{"dataset": "notes from a synthesiser with random patches", "input": "log_mel", "win_length": 512, "task": "enhancement", "pixel_unshuffle": 2, "blocks_per_level": 3, "attention": false, "init": "xavier_uniform", "residual_init": "none", "optimizer": "adamw", "lr": 0.0039, "beta1": 0.9, "steps": 6700, "batch_size": 128, "final_lr_fraction": 0.01}
Rows from block 6 of a small spectrogram enhancement model, named by matrix and row number. Rows with one number belong to one channel. Each number is 500 + 25 x the weight over its row's rms, rounded and kept within 0 to 999. All counts start at 0. Numbers have three digits each. After the name is the row's rms in percent of the matrix's.
After each channel's rows are labels from the 100 clips, of 14976, where the channel reaches its highest value: "top examples" is what is common among them. Only what is clearly more common there than usual is listed. The data: notes from a synthesiser with random patches.
# convs1: 3x3 conv (model.mid.0.convs.1.weight, 128x128x3x3, each kernel summed), inputs 0-127
# convs2: expand pointwise conv (model.mid.0.convs.2.weight, 256x128x1x1, transposed), outputs 0-255

convs1.92 095:429559490492505532483512511471514524465507449494464485476520485473477496496498463516498449482525511455481514502511525477510463519496500488467471466468519513501519524491515480494502487500479505524486511484465524516494441524527504456494510533492531449508518466560501472522492524475469480453492514457524539502488472514456518508491530506475475512516501484535505502533478461493491480513483
convs2.92 100:520503501440466470485505536491493495479469473440503499529469485503490445516508522439507458490514522490467483508507502465473527526529517504485527510479505431516499480551537518532431500500512506477473506502517458499508486493456490484479537504490467487522479519485493502486539498458496487497493481516554460532529515485471460485496501470546477522507511475556488533477532502471497534513512488466506504517469495477474484495507502523523509520501477461493447514478485535488511490491505506514457518510509518488521504509482486487523499468531487509486514565500514509545533471504549530536486462495504555507480485533504536479490489499489509503509433493506494517525483445529499493498530503525500499476462474493500514569492481482504512500495518511458506473483509491553466506485443489
top examples: pluck

convs1.124 107:471525486516487462546500530511499494447505476513504492529467501479531493462484536505465527452528468482534491491454488500489468494478493534495477509499482498497529487453443480481475517486480486493510492496523493444515477483532467501464463466518556493463491494481519536502497514517480506460505516484484472545522492471485500505485452466540488470498529509488513491518455532465454487490512
convs2.124 101:508547516511520493495496505458481518491534494492447542526490516551453480481492505487537545504511515534513467505498514453506525538589529472529493481511509496511519490496492516512479484520518471486509506459508465528531506492526534484470473504493503491442479464507499499502503505522482493485508514461505471516467479480508479511572592538499480479509478486522497512542468468524492548517532523477545505484491541534554523486482467497490459463530535486497565484482501496480514510466470476498494534490483529481550480486522509511543508489479512495493505481521481496470546538522471503504468490535487480537513514434516492495501493524522516512508497506502499470470519509500506540491477513500559514509489534464515517505504533480489504524488511499513483493478471516512476508527479489
top examples: bass register; pad; filter: low-pass

convs1.50 097:436495537472520512514531486505488490513489519456513526516476509477473506508498443495511503516532505477515489538514512478511448485472455515486449469457505519481513454538487518477464570511479468519513493499480508494475473536492509459497499463527487533447517525514532447482524504470478561505512479466507512469503496471461516492484519492494489515516508486506492464502514480517489499525482
convs2.50 091:519516475489501521469517521512554502495498465491567521498461485485463469529471494531474531499509510510467486542522462504455478493486497480516492508461497495537522482518514501479506464500479528506577483505509514461519521549486536490521499502491488506548443528461486513501525528515484521540504468457493471492515455443484508502495488516531495528505519499491516495486526520470480511516490517481450474505505481478492467499509494516475487522497498480485503475541467538492459487517513493550480522491479540532461480504511458475471547530458452465510481523466495510528497492472505506490469491513485527489519483556465528464535505500541480503521499543491504532483479496470527475458530510511494477463491506511496517513469520452428524537477476484468507486516528500522528516492510479
top examples: drive; noise; swell

convs1.49 102:459469492464455489515466498500495491462499523475451491520466458473490528490502437532458498496500483487483496448504478473514505510425486468501482511497484460481484498473506485498515505489494483491519492546499505497522527494493493479459480465507497487488478504505490451515476481489410527481447491496496519487470517497521471514492504483515460493534502509497457520527524457517471529516486
convs2.49 104:541497505489488491494523500499508504502457506440548530504495456482477492563493506469505474454561505445501503501514459476519481512481498490498537507511495486560514485500532540485477494549533480492488533486497480481495489472486506507523484513484535465528463537484517498427538497482467473497492462493513504496556519471491471508501477492553503521497501492563489524515516536473491490483480508513461502515520505468488501482519504514502459526473478492510492446480510522462491517484527483527506464497517474485480484514509511481472502511487478481514458546498504508548514484483509490529519530477494502468473444536508514498530500519476503476476479535486490498495511465520529565492530492536473500485441519506508489519486478521504484523489487498499538465513594509482513522499514459
top examples: drive; gate; noise

convs1.101 091:484506482495496485473510465525469495470465514499465496461521470459506499502490492466480504508518560507507559480514490447502438482478521482507462502495498485497508486526465489499515487505536507457549527494505482495478471495499541479494424486512460536542468538496488445478519474478500513520501479503491531466531491524527474501470498481511466536513512524490511464504506523538502472523486
convs2.101 094:530502478518478530476502499522498520495467524552526503475481502497525523540455445507474515491492513500473473492502465499497497461553526492482516499494495496492547461480491498502567468498499519501556418530467508535507496517465540480527499535498485459540488521486491462508490496554504533506470517493502512495467496472507495500497497520510504482469468503456509516480481512506504543514499465538513453492504485491515533509433471536473491515475488538512531507520476483512490516460504498491496527499521507485507518474527531483491510520490490501519502516514523487542471529513489479518503507556544502515522506514476476528524501580498478515522557463512540506520529542481524509488506531468565458492450524512487498489473493514462474527519529537514475499491488520500535516480470502
top examples: drive; noise

convs1.116 090:445510505490467510515518498506509455491515518525511514495510482495544510497518530509502509524512533499486547496523488494545497505495507475476441483473514502535497488533504504480542537511512533496528518519503547529447487474484518501513441465516495465549506529477559518467530471481483483549489510499495505474474522542469459516518522490501479526502504494444495514545507471552489508494495
convs2.116 091:507491511486481530505507517503528519470470504482480480503509512493506539511511488510481499478521530444478491467502462514483464486495505485537494528472462513512519475483495500478489529481518510515493441499503486512539471503482586501549507498540496510485503498503491513533502469563429531540442476460480490480470502434521513579514501504498486475513469527481558522531494510472485480491493522502475463515513477452484511480477523500486481531516558500517513449497499497484509499495527480471489513459499512487476518457539492507469495536545522523505500492450520500518505489511485478487466527509561509539504482532488482501494528500477498497484515474517518518543493528497471502523501501509497468478482512517463543520475492467507511513540495521508456449476459478488540524471494490
top examples: drive; gate; noise

convs1.104 110:505495548521515514480449516468509498480465495542505475527538470525499523496559539514461464529529493478561559505470497468474456488473463478467503538523482530494515491484475525477490487472506510489516489510461452505509494517503487481514476473484486545468527546508493498538481518497506503473509499521522508495493469524467529507487491468461491519547510516551484492509502497479498512472518
convs2.104 096:524491495494470520523464448472514498533508521510516520526504496447494503517492496532484554519447497552473530506496499480509461505506469550468534470476489530477475505453491446489506502509499510534537530539499485482506516480503473504531491497474500521511472516507510501503499527487496511531470524516507452485474498421491543500524521504529513479500485513527522495507514526517484472483484536517469470525510508514540471532481494487518492516529513582526510491513465495508478465486509542504472537509475476513509499539517497507475513466519496510504459486495464502459500459504490523447512474503494489522489527552507504471496507501523444467456511525517540508479505541532494461460504525481512514507505479508535499502453511444475503464503452515515549528514485487496529514441474513
top examples: bass register; inharmonic FM

convs1.119 117:505511535516508502464500503490467521463479508523508496486541486509483494511571497492510535533473513487556494479467494513506484516494415482481515497497515501497495457481481493478498442501485521517537470497464484512499458519487474484557513477498509542497514547513487509510485519488505481480521487508482518486466472541477529465506499464483470432534518489551503520477511474466526504510505
convs2.119 107:498475492496512525519518502491462461576511493456511506515476538486513470513464489487499519503460451483472511522454486511471494516449499553514514498506496517483502543523494445489485461469484520502486517485519491467501542512530478513491503527515514490500482547490509520519504495448515472513492495475499472494528474479469508498482512481495534470523497530519491442502519513448499489508497491479469476476502500482535494468515543459537476453542497513475511494541472503539477504515504539492526497497511486471534503522489528498474480494525498483497489487493452490504493462506507537423480492475476504495493513521523493478489516492510425511482477537535491488507470515500543444495502546531484478472479511489546490507441497430531498471510467494512529498483477473517496510447531493
top examples: bass register; inharmonic FM

convs1.83 079:452496461459483485481491480531491472477497520496495491449491471518491520540494521500449509529511504508474503493475491484519439501489527512509519531515484462480475480492484499509470549559501515430514508500476518515466460542469529483505432481492468514506496516521513486451515501480477492492467526501485535487487499528468502493512486498466481525524536543453493501509489515514451513486494
convs2.83 089:545481501509492504515529504492477535476489536525541503482505487508517526456506457512528475497476539479486487470495529513473473459528479476507520535513493488500516486497459451497508490520520490488563493511495482520511508507500481463539502513506489496528543533487484527525484470558492554512454514521492476508498472468508533508506517542505558483530486504474510507458480521525530505537530505533525483531521548505514506489455466513470495511530526514529535479533511512450499478470524524500508509502481513538486532497574509493494488524495521521494508478452507515522478498523537487518474497478508491540510482521484469490477485513497486472483548480455571517491476534501510514497448522450520465508486508526506506495491488465445525513484521499525448483474457500513550513539474504
top examples: bass register; inharmonic FM

convs1.33 107:476495530498463528509499481465538478533531503518490554483457495473522496463478479558483464465473468536531481455494501504473509487480480466482499504523555492514464491497483488496486527499501471508508498502486551525508500456490519471474511498495564469532513483509516475455496513496497509507483526477490520505481450510495480489456489529501483474488487436526511512478487514551458488477486
convs2.33 093:471516443498517504478494506529513519499472472519479480512472492484510471482503503478503481537491548445476481526554519462514513482512499471515549538480477506506544465536495524476515500491534480460501498510528468506501472538512519525468504494481514478520518511479494469486480478537480532488523516466502518524507496513507470507465452493546478522510480507523525556490512492519508479502517452517467473547547465483482519459490505565499510505517501463477461517489510491462475516465509529474506468506547497509472467465498484523474500517476496483537509537481552515490490509478519489555534481496507509484467472495517473495534471466513526520466501469500526511516462495477457549514454490456483477509492462489455524510505524549441484516502494544490491496499535448513502492494501497
top examples: pluck

convs1.60 094:465473503518479476462495479497484465506489524518508454497509498525461483517504450476544509504523510505474498499493484474491435498521502503494468475501516493498541537499513506504464514516498475459508514478458467514501514501485476467492455470493458463504468513483535482456534456458501509477487532477516503414482498494519476500513475510437495514478539524482493481539527490506510518533517
convs2.60 093:534515506499515490528544508506541502477453463477550518496514498523484526501495452500501504488487539488474518486494508492531464489514482483516473548489529497473510492518463491501549533506507506484526456509478470523538501535503508520529463474472487491552475568473525468530498509563522516513513501495491509512508510508505494554469504493505529511482471457467517501525482544498464504455472470522491491526520526463488477512471518516504531490542561545526525468490503456516505502505520517519446511517534462515514534508513482487465501557472500501545485503454526497548482516492519463486508543509526493486516469534486474511525515511494509489523545498471508492519486502479515466530440537512492485532488501519478501463470493509493537508521519510554504484472505542505501493511474451
top examples: drive; noise

convs1.110 110:473461524473488522478489480486471483478452474493498474510498478500478495505553494496459500483498484487518490496462432468483462479486497457497465500458499505464435499466470497484478476530497487516516523507461499473478453505480523514542493505502441479485505507509496500474510498441525541458489539503486536471499517531492467488460503475540501518501495528474494484482476485516499500553486
convs2.110 095:558502496524502511490493483487520494535530515513577523511503510486532537537479437488475502508495507487534514507490489486505471456491532510497511482500514504510515506494489458495532495474499504521577463488454491494509524489514505485522483527514506485491495563542485491493482531478491504500498503507519492469517547508510531517483482495480517472489471507515496462461544575517494493501499488556501505466456523498537509555483530475501527485523506583522493462475472519507528505524474503513498539497501499487506496511516537491479536537526513468560494530491476495540464478479491482475514576487510494487504537548514504495478463470493446502509482514494523464502492520484517497492508509517476526495530478482538472487475474468512544505511509478522529481535519507469478536513521530
top examples: drive; noise; oscillator: detuned saws

convs1.66 094:507497501502457525486485515520515486474523507521519498558475524504541505492492467509453511512534469479484515498473502469486496503444485487497527473452556475502526485524489500463488568506547536492526517536469544495541516489483546474486501483467482482546489472533518524488483485526464474491487530502484484508516481506476485491477492467469464514496446532520519520465480487523510475507509
convs2.66 085:488534509504524473547481444472512518511507473500495509486505491524498501503534495495486494517512538494477465524520495550490506470502453457532500545501492469465514459515501528484492458471504512516514455506468449512519469535479526502503518539458518473534548490462474485524526486511505474544498510498487518513469502526541507532483480545502484473465485490503534554473490526479527507536511485521521499533489496473479497536462462541511455514502475507500528482526533504476519515449482514442510511494495511503516492516565530502471512499519489535540515516505498489506512487466501471543498554464533468484508528509517448503509460511480505462483523455496494511451458541482494508498453531460532507475464491545505443495503489486484484529494492477494481511488504528537510489513505498
top examples: pluck

convs1.17 100:460516527468481503505479481528502487485504522530510526522516503532521454510542513495521534482518512524488500484464456477549433474501517525481443516502488507521484472480452516500454507471518507464506535499531538502525528503470477519479469477540440467489501498506467479523539526468461514492490486482475492503505502551495502492499478519523486528513504498463494486528522455502494547508485
convs2.17 089:503507482535451502484420538510495511487483470507535521484483495537567534502511482518515492509498514511530474518490496516464475447532492525473465457459520473492517459513509503532505505543521519517558495466486546527487487461508479517538492509533505480508486525481501491524486522497464520475480513504493511527517492473509531505508508522483489517513480481497496499516450513486500544494471497535501517489505502461524479499472504492519463516530521508504547478511533513454450522559509534520475543481515459506478512508599495499423543532510497480506522499505500459480488495493487495485498514477523478523558493510498516481486546533490450482477545526498508544500471537530520517537515475498528499512525499505476487539485487506500494502475509536522509478483495506492532501501515484
top examples: drive

convs1.53 083:426511514478502502489516477494487518483466509514481499488514478463467473470524526494461492490478526499491489494522440499500508481491479484466508508493478501447467456482491455496508512504484498527483493445469494482515486503514506483461567503502470536512502453512458420515504481494458525469502535477498503516507492534473481520464482500517445507524495493523479486502530477481459492522479
convs2.53 091:520460495523546486470455556507515517493490525454465506518503508479535463507505519455506461494474546490506516482511501475490537539499512505493485488518528512524498533534537492507438509505509471500456516478496516559516499500459551494506558528485502499518474517500519517482495479485517489501474476473546534499538490524464463506539501471526512542552499478540461540480518499495524499483502482436511456525521509486490525488528522514507473537485496492498521499527517502502501479554498489540501507499494544495494475473471534507490509477510460461473493508489495518487513493517466532507511493478507589492502503527488534480511455470517513502493449496532522483501503454514526493470516480495496505495486488453478513532521479475531518531473543503517486480462489497562515537487490501
top examples: bass register; triangle